python train.py --model="sound classifier" --stem="deep" --mixing="cutmix" --loss="cross_entropy" --init="trunc_normal_002" --momentum=0.85 --adamw_lr_other_params=0.00072 --final_lr_fraction=0.1
Rows from block 6 of a small sound classifier, named by matrix and row number. Rows with one number belong to one channel. Each number is 128 + 32 x the weight over its row's rms, rounded and kept within 0 to 255. All counts start at 0. Numbers have three digits each.
Before each channel's rows are labels from the 100 clips, of 14976, where the channel reaches its highest value: "responds to" is what is common among them. Only what is clearly more common there than usual is listed. The data: melodies that start on their tonic, played by one synthesised instrument. In brackets: how many of the 100.
# convs0: expand pointwise conv (model.blocks.6.convs.0.weight, 240x40x1x1), inputs 0-39
# convs1: depthwise 5x5 conv, stride 2 (model.blocks.6.convs.1.weight, 240x1x5x5, trained with AdamW), a 5x5 kernel
# convs2: project pointwise conv (model.blocks.6.convs.2.weight, 64x240x1x1, transposed), outputs 0-63

responds to: pace: fast (96)
convs0.189:106160094107174112073118146128074171168138096171092107146080118137129159073147199112134134117158139154108064098159116127
convs1.189:125121113141111135152157154149110162182169152126168189191186102126165142155
convs2.189:115108163149133182111100123113155176094138120128146125151140060129161138140113173135178161140168133174124093157099132153115144112144116168144120149104130170174026158138137195097094102060165087

responds to: pace: medium (71)
convs0.209:102119164087092170180187135082105118105138133135179126117119130137097145131146123108137061144091139207128154063149147090
convs1.209:116121135143123089142163127085092206134171102085186151169097110166132132120
convs2.209:103113082132120168181173178142131100143121100113127113160173185115069182135161089175121132146173127095141135151132110081170138139137132154106110081180141072150097133172111151150210129126184118

responds to: pace: slow (75)
convs0.211:124116105113121159166162118133056195136148134170126147127204116138165080145129179131108142185181132133161162110099089125
convs1.211:143122085105145132132045087113160132070132113138131052157144141135087140144
convs2.211:101172115160078169138220111150087121147164116152121129140126091065132054136099178098116117109153150120113107147137088172101117094204129119117181119105092159141158094171133130092138152112086151

responds to: pace: fast (60)
convs0.176:124141118123166043138140134104151170098129183147127140104139103117111105163128131075156136092139160175218147096149148080
convs1.176:128094103136090105161132142159105186194167175110164171146187119136130118121
convs2.176:075167107157130109108171094106100153107157094118115175134117201174117130109077116099083140080192120155078111088108145143165172097074112182148121131190100178129130146125157162168132130146156131

responds to: pace: medium (68)
convs0.147:135146119083163095152155087099136152143098105180175124062141129091087093116175143122118078163163107107088126178135074099
convs1.147:108126140130152086094124110118057114126088143038098113077129084130133129110
convs2.147:140144145117155197174081144091132120102151186186191177140124117189111130098125122134147114114107159205112089128094122166108144098149148069141113103151156122174123103124097139082115082192113148

responds to: pace: medium (95)
convs0.158:045108084096100156123099151136124201142147160148105138108178130106117168105130151187124125164132107087126108155119091191
convs1.158:117063110077119130086155104158170077153097161144059124099145124099123121114
convs2.158:134100135116075107155169130126185104098109178119110120174134144127142132113168081085075162158131166083118139155148102089106142102091111179129070120110144083154116123116110224136138181135068088

responds to: pace: slow (87)
convs0.170:124200118130147123120141141120101111094129174127096137138131082102116138118117066168142080209158157129113181158057139103
convs1.170:137153128121133120125166133126140157196189149149180180191164127134166150149
convs2.170:060147060131139107145166151123096126113115131072191118101119098155069173116176103092121140162082072136134120068163153178100078170100099141151121152127173109141154100093104150156122128100104160

responds to: pace: slow (89)
convs0.194:128148081106168108186126144153110109134101147187140146140100142048093122136160113113113128173146131111185113179091073082
convs1.194:148077154155081139104161153100107148151144156068171140139175089128173111168
convs2.194:092110108113160121108060108093093148082166145125169168114106084125122143116067119070108158143140074139161119135126149140148133211087058143111063128106165133177142112112141128149178101167121093

responds to: pace: fast (100)
convs0.192:142065126112164086134134107154111141147143135149183120143149046151104175181124144086161157142154174122142157121193168109
convs1.192:095125114119141122139170165147143177175185179106178163174163098134140158141
convs2.192:099126122181131100117163121094222123094081035088110184079134159132103080103107161133107135099141152161086145113136116077139086097068117094139085140132112145148165114126136158118153119104152110

responds to: pace: slow (64)
convs0.0:147093110154151160128144154131094188146107125081112070112055173143115156112051107098093135145126134131168075152166130122
convs1.0:101075085094122085106144140150117159154146162188188152175153167140134142129
convs2.0:078080120134120166122104145160122131145227138076134097121082097099102127107166158128145093145177186110091114180111134136156142148153106129162145122145098121107122063043148094121157147133155077

responds to: pace: slow (69)
convs0.135:087118143146095167116139118125135129173173117082122071126149162130179134100156175089090130092157134128163100112158226127
convs1.135:116123089091126132102082086099104107071085113109103067085069125130102121125
convs2.135:107095133157112146115087130097119113136145142108175146125131083169071118130129109113149146105183091176133107117146163094185107159162066143061184150195131195167128162098167133145138142122082083

responds to: pace: slow (84)
convs0.163:112216162127098070099138090097074190097107114101140138074152123117112115133124110104161134143084189113097155121131104111
convs1.163:174125109142125168137131137094180155101174140160197119167170145158095154168
convs2.163:124110149128102105094123114120105124064173174156158164082103096120090081150069092088152159108087117170179113104137092163155117184121127084031140123120126141115108160188107136161164129111143120

responds to: pace: slow (83)
convs0.2:145174088112100120085145154065136138128120150148103143167099116189098154195082147114115161104057164161108093108153141118
convs1.2:108122121103096095140137100134062130144072125069125159069127069145111090114
convs2.2:118134107107053121154143137157095140102132136160152064121166136153136181108094135153122110127102053137134087128177148091150068115155144161132130185129088147160130146109092138196149134127044075

responds to: pace: medium (82)
convs0.145:084137108094163143103113080162167096163140146122113136173155215151169113137106141134106155130122104135145139151138231125
convs1.145:078132114126114089120161148148061147161169177085110151170152079101096119129
convs2.145:159102074138188143153178135115116162092155181187129140107117149126149098147121170124131106095143158165096129091057071165115131116120121137164087107115152050181158112180106138119147115093127069

responds to: pace: medium (64); sine tone (25)
convs0.225:133172094174080151143054115099119161060167110145141185133111158105142131110092083100143122167158132162100133174128165142
convs1.225:112138148142126127144148111104172175130142126199225175142135140153144148108
convs2.225:150161118066092178091089119130128176127123155117158104215122126125093097146221114126146115110115209142107129164161143115180156059137155105134159104121123137117166171097120120129117161125140093

responds to: pace: slow (97)
convs0.224:158153117097113176114117132173117162107105109135110153102090088077113085177189129151073139178168110132202121149155146143
convs1.224:108122092098124116126096123132179165128168168204145104205130149119091128132
convs2.224:134134141155149118083104165093188112086143094149078111099115106118098129147108144031176093132155158148119166111155157113144118165171082136078147130109099182081197118112093082134135158147088113

responds to: pace: slow (86); sine tone (25)
convs0.216:111136146151147144142175126119080178050133071076153125089121116185087133138116090122096111093111156164104152115176174127
convs1.216:111104159105065123083146131089164077131132073141075117164103107082107145129
convs2.216:173120154132192225102120051164109112148065139087156135110053130174100097119110148156115141132142136195108100133120146155152078132129153126140166128137137149120098135109134153130054127119101107

responds to: pace: fast (100)
convs0.166:128084104075157111092087135076112156184135081127132143134156141140115139097119154037122202113140178159130116149141145107
convs1.166:143118138115118143129161174132151193141160130176193187164095162133148114093
convs2.166:119114090111168123160103095117062151168153069114113097128159165148155218087123141156120171133157142126170155130113141155109151165144098107087132079053124151154123131111077144105096167066100107

responds to: pace: slow (97)
convs0.234:082127130150115138154123158154114174125121108162130127086093086092066122163146149138041137178092117114172069164140156144
convs1.234:101137132092134080135134084140077149131074164085161157095174083154125092156
convs2.234:099103207124172159090095081139090108091106126101134139098047096161126138126094139127139161150109116129154034103101108165158161157085145166100197143136128154128144119139144140184139171107129117

responds to: pace: slow (91)
convs0.214:141168185136116114127183088100050103090118146126110143098161176143113134072092084108142145139125101152110190098131171102
convs1.214:099103139077111099148166113122100205162103190118170145121175141110120153116
convs2.214:160145084135104099091179126098059101080114156176074106117135099111106157104137117191156176124107095089164095130126197142205148111162130105102130161185151168110124126107102123131090136155108157

responds to: pace: medium (83)
convs0.146:130186152099138112133197126095142119118128133119105077099142090148081084099128139068143165171141152079104137114122212114
convs1.146:135133126123133113087090100086089102064094097084099095101073086102121107101
convs2.146:110112148148094188182174132194144151096156129169124122106144094167112087172145119082089104185127109085129135180091100083087125080172148181141097115173141103120085106133140086092118101164117106

responds to: pace: medium (63)
convs0.159:080158090109126151080069109144112154132066178138120107108131207121162090116129189148126111125110125108117121133126203102
convs1.159:142128080111125145141138104122155186178114126184174188143070103161134111112
convs2.159:094136106126179113087092138071086095090113103201079153115121114134106127105123172135066137140127180072161179104159115139142149148165122132120126079092098078179126141179130109093119083182144116

responds to: pace: medium (65)
convs0.191:112141121147171147069124064076182088130107112091154131082122170115185099112119128155118165138098127128081151144195160135
convs1.191:084131060097149140130084119145157156108164184173143118160160163155136148172
convs2.191:151169089058161108111146068143089208123137082172117094126146129145167110095105112140110081106123120079161159098121110152067110147110076167127143100180144119115132063120153085122113107127071124

responds to: pace: medium (76)
convs0.177:122105128129147154110109095118097120184010179117130151083109158118150114159115156134111152157149074109125186119157110133
convs1.177:090111117136143116092180151160096139145190168100122155162181060108127149122
convs2.177:132144132091143124145105116089201142068131092206127111122120114150117092116196130176163113171116086131101178111162142128117137071148092126104067098125158133133143149088183157189159170140151149

responds to: pace: fast (100)
convs0.139:150093126061126082107152132136116146143188121108143145198150128109056135130112152051127169145155148159119138111191138133
convs1.139:097129149099090164163152122113119177183190152156156163195147127122156126118
convs2.139:112125137189139156143183140145147073137122097111082080124155161174132154115131175162099149123161084158120179118132125190170094168088111080183099076165120138161129132177090112084135105127133072

responds to: pace: fast (74)
convs0.203:147089110128089084129156101140074123155084101150140153158126085138134138099036136107182126119104154167115102137169198136
convs1.203:125148146100073098138143115075103131143124049115138144122071102136125101060
convs2.203:140118054117077174114121074162112109129138057133196134117137147174100122113070153181075103165112122156163145125128095131127098127103169170095116099154056120123126145097158157122145117092115070

responds to: pace: medium (91)
convs0.148:139203099117078120118139125165117142159137152144147095033135114088097193103153117094103146139098169108103119127133126185
convs1.148:145133153157127145142113149149172197179146174156179153166170155136138170155
convs2.148:114076113124170115159146111130083127097143163109126192194164089113115137160106156142130144120126106103156134179129082117161042169168125150111152202113146131178136141156112139096148098172088189

responds to: pace: slow (100)
convs0.174:123098136125141166138154143178103127154147147119123086166093085121156083169165140059031153096172120156153101139122149120
convs1.174:131091098123118103080138154144112097169182150107077165160156074071142147137
convs2.174:117113162173054131097101122100123096106083129148134110090112117124163204140179116093152117179122132127166071144134155147152171136161120136156122123110139162110161245105094097145091144109103105

responds to: pace: slow (74)
convs0.226:115139118166143179131122094175108141063135156146096128100155133142142150166165066073124119121134173154120106038159151154
convs1.226:080126109109123091159131110146071143130073145064153142077172124103116080114
convs2.226:110103122096133093063182156114123132161096118116119133120143124144170163115128060156148174163123096118098094125097161072099154142090154119133128112152200061167158141092133163152171141043136096

responds to: pace: slow (81)
convs0.219:082170138076097107108126084124134145100153133117165164095092142200110097149074130173108177079112160191125148131137147116
convs1.219:120112124096112072132139116139063153119067148077130134071147067130137105100
convs2.219:086145120127095137137130060171130111120169131172142052101130155207148125097042122123155156117143064136142139114139142091117088052118124108122157185117096118107143145115089128087142127168093111

responds to: pace: medium (82)
convs0.218:108137197179154114157144139102066101136083066147135151146072142125147096166125148112183140172151129153117066154130152130
convs1.218:154126156125156145173141156171155198144170140143158144162137153162167186160
convs2.218:139097170124142127143162088146149122124125184115147149211116115103137130152088138091182169150097107071128069135141094140095055163150106103105093133101160176183140118187160143080160106105138151